Rows from block 9, named by matrix and row number. Each number is 128 + 32 x the weight over the matrix's rms, rounded and kept within 0 to 255. All counts start at 0.
# emb: conditioning projection (model.decb.0.1.emb.weight, 192x128), inputs 0-127
emb.73 [153  57 161  56 184 133  78 165  46 168 159 155 103 124 121 150 117 138 154 152 127 136 170 117 117 125 118 165  53  81 116 107  81 175 193 104 164 140 153 156 181 123 193  71 108 167 160 165 122 108 144 190 168  90  69 179 170 144  50 163  72 106 119 100 206  66 159 184 167  91 193 114 173 200 157 177 157 130 137 138 159 156 104  94 139 109  35 151 213  82 137 135 101 114  55 131 148 121 186 176 101 170 136 115  79 150 119 179  54 165 108 126 176 138 162 146 166  29 108  88 220  30  90 130 172 139 127  99]
emb.74 [151  11 185 110 183 113 133 174 197 184 120 144 117 122 119  38  40 164 150 160 151 195 154 115  98 160 117 112  93 110 147 100 172 160 123 139 187 195 150 197 114 100 109 137 129 168 127 139 143 120 113 127 174 174  87 104 103 113 133 115 126 132 191 142 117  82 122 198 174 150 177 230  74 231 116 135 139 211 139 128 178 155 144 184 149 117  48 169 144 111  93 161 131 134 112 140 151 109 114 104 120 129 165 169 106 123  96 181 177 111 126 135 173 165  98  90 177 102 144 129 167 142 145 213  87  99 114 248]
emb.75 [ 64  95 132 150 122 115 170 137 147 141  87 122 186 145  86  88  98 126 117 172 169 117 130 106  86 179 131  78 102 100 157 132 170 134 117 116 138 115 126 137 120  70 148 139 109 134  72  79 115 128  90 105 134 171 125 116 142 142 191 134 154 146 153  94 154 158 107 117 133 148 129 121 116 131 157  55 193 121  56 137 137 146  90 125  34 139 118 127 117 142 125 172 143 109 109  29 124 158 114 103 142  74 169  73 128 130 155 130 163 126 115 139 130 153  77 133 138 143 106 146 111  74 163 112 152  95  88 140]
emb.76 [ 77  33 202 127 190   0 194 217  98 218 158 250 194 131   0   0   0 198 213 251 138 185 194 129  12 169 198 114  87 157  34 102 184 255 189  54 204 182 108 203  90  87 137  99  69 229 147  53 216 123 143 188 209 222 207 204 191 165 155 218  38  44 207  29 167  96 162 191 236 139 174 134 148 229  86  63 202 168  87 150 213 140  93 160  98 127 126  53 157 239 124 255  90 143 113   0 129 255 223  82 118 171 143 174 245  84 113 209 182 151 100  45 206  34 116 166 217 147  95  49 184 120 248 165 122 201 128 135]
emb.77 [146 120 210 124 185  94 154 219  56 228 153 156 179 154 126 112 132 134 152 175 131 171 142 144  99 136 161 140 132 102 156 114 129 209 132 147 214 183 142 207 148 149 111 138 162 225 141 127 137 133 143 122 227 180 148 160 131 145 109 124 129 158 173 166 161 166 169 171 222  93 176 135 115 167 108 114 133 162 141 142 219 126 110 144  92 136 125 123 106 148 151 153 153 124 159 127  83 156 152  75 130 124 117 141 119 149 132 217 140 145 113  98 226  99 154 137 226 105 130 132 110 134 144 160 126 171 115  93]
emb.78 [ 94 147 148 120 135 137 152 154 101 152 112 113 110 129 111 110 125  83 124 147 112 125 166 183  89  69 200 118 116 172 108  86 125 155 155 127 143 134  67 132 123 135 130 114 171 146  77 128 171 119 140 118 146 145 128 167 144  92  57 118 125 102 121 117 172 151 171 116 154  97 154  99 160 117 164 137 146 109 117 177 149 104  91 104 121 132 157  99 111 145  98 155 195 118 168 121 133 117 148 119 107 100  95 105 158 108 140 141 131 149 107 125 148  88 139 164 145 136 110  96 105  86 117 107 133 159 148  83]
emb.79 [142 100 191 166 193 106 128 214  66 217 135 132 139 144 104 103  99 125 160 199 102 158 174 108 126 137 130  87 110 120 159 150 155 193 186 136 194 163 127 201 138 140 105 115 120 225 125 105 140 109  92 119 206 172 132 134 174 124 169 134 119 140 189 157 169 137 112 169 216 138 204 110 117 190 111 136 165 162 137 162 210 145 130 132 134 122 126 126 103 127 137 162 118 116 122  99 132 140 134  76 114 175 109 112 135 194 132 205 137 176 104 139 212 124 143 135 212 109 142 136 116 102 164 152 128 133 138 100]
emb.80 [152   0 192 135 206 141 147 198 113 193 149 199 169 107 127  71  60  71 123 201  52 161 136 101 123 115 118  92  98 132  94  69 158 191 129 120 185 167  77 185 122  46  85 139 201 194 151  99 183 152 110 193 184 151 121 137 150 133 166  69 139 138 160 124 130  49 185 211 207 127 173 137 212 254 146 152 142 168 152 127 188 120  78 176  97  82   3 142 216 184 119 161 161  97 163 102 114 147 148 151 136 153 133 210 134  69 124 208 112  98 154 106 214  93 109 108 201  55 114 124 236 144 155 162 125 113 123 154]
emb.81 [141  88 211 131 185 153 136 218  61 218 141 149 141 115 156 108 135 182 119 187 145 164 153 136  94 155  84 126 115 112 185 134 172 183 147 110 206 178 176 194 201 107  73 139 136 219 136 101 129  81 106 115 212 174 116 145 193 134 118 148 101 102 193 197 127 145 118 169 201 143 186 140 124 182 110 109  98 161 127 137 209 125 135 129 110 178 131 130 108 109 135 191  74  82 184 119  91 126 126  74 122 134 121 135  98 152 132 210 145 197  96 157 221 137 169 112 213 127 118 145 112 103 170 166 163 156 130  99]
emb.82 [154 175  74 128  84 127 113  58 167  61 129 131 153 115 147 124 147 164  83  54 150  94  89 163 127 147 139 102  94 131 117 123 100  62  73 150  72 102 124  61 144  74 136 189 138  47 155  90 118 140 109 147  53  89 131 165 145 146 123  88 122 106  74 120 121 134 101 103  49 156  62 139 136  92 180 117 141 103 110 179  66  93 180 133 159 122 126 140 158 138 105 127 126 147 120 155 141 127 102 176 102 109 130 144 164 113 100  66 105 135 135 174  62 114 138 118  45 145 162 171 150 124  75 116 209 141 148 158]
emb.83 [131 174 117  94 130 149 130 123  85 116 180  82 130  41 159 151 160 182  58 144 171 130 137 144  94 162 141 107 214  69 197 108 153 156  81  81 125 118 132  97 119 131 107 115  98 137 170  74 181 127 162 128 112 123  53  75  41 141 177 126 136  90 116 172 115 149 141  93 101 150 137 105 117 116 147 173 121  89 214 130 114 104  69  93 136 179 192 143  96 154 115 162 136 119 158 129 103  82 145 129  54 171 169 195 137 175 189 111 136 136 183 187 124 184 157 147 123 169 232 158  84 129 149 107  98  97  85  67]
emb.84 [137 153 125 147 136 145 139 124 116 135 114  70 142 146 115 143 114 112 187 180 109 122 168 118 128 170 108 109 119 116 118  82 156 174 173 117 131 131 112 121 165 136 111  65  86 142 111 110 111 136 114 117 128 132 149 114 133 124 112 101  95 117 125 128 149 118 209 107 143 169 122 113 148 132 141 109 168 108 172 142 138 100 102 223 129  99 162 119 119  95 109 169 113 126 142 130 153  68 148 134 149 107 171 150 103 171  90 132 129 162 186 141 134 125 146 110 131 143 139 128 113 137 137 107 164 130 110  92]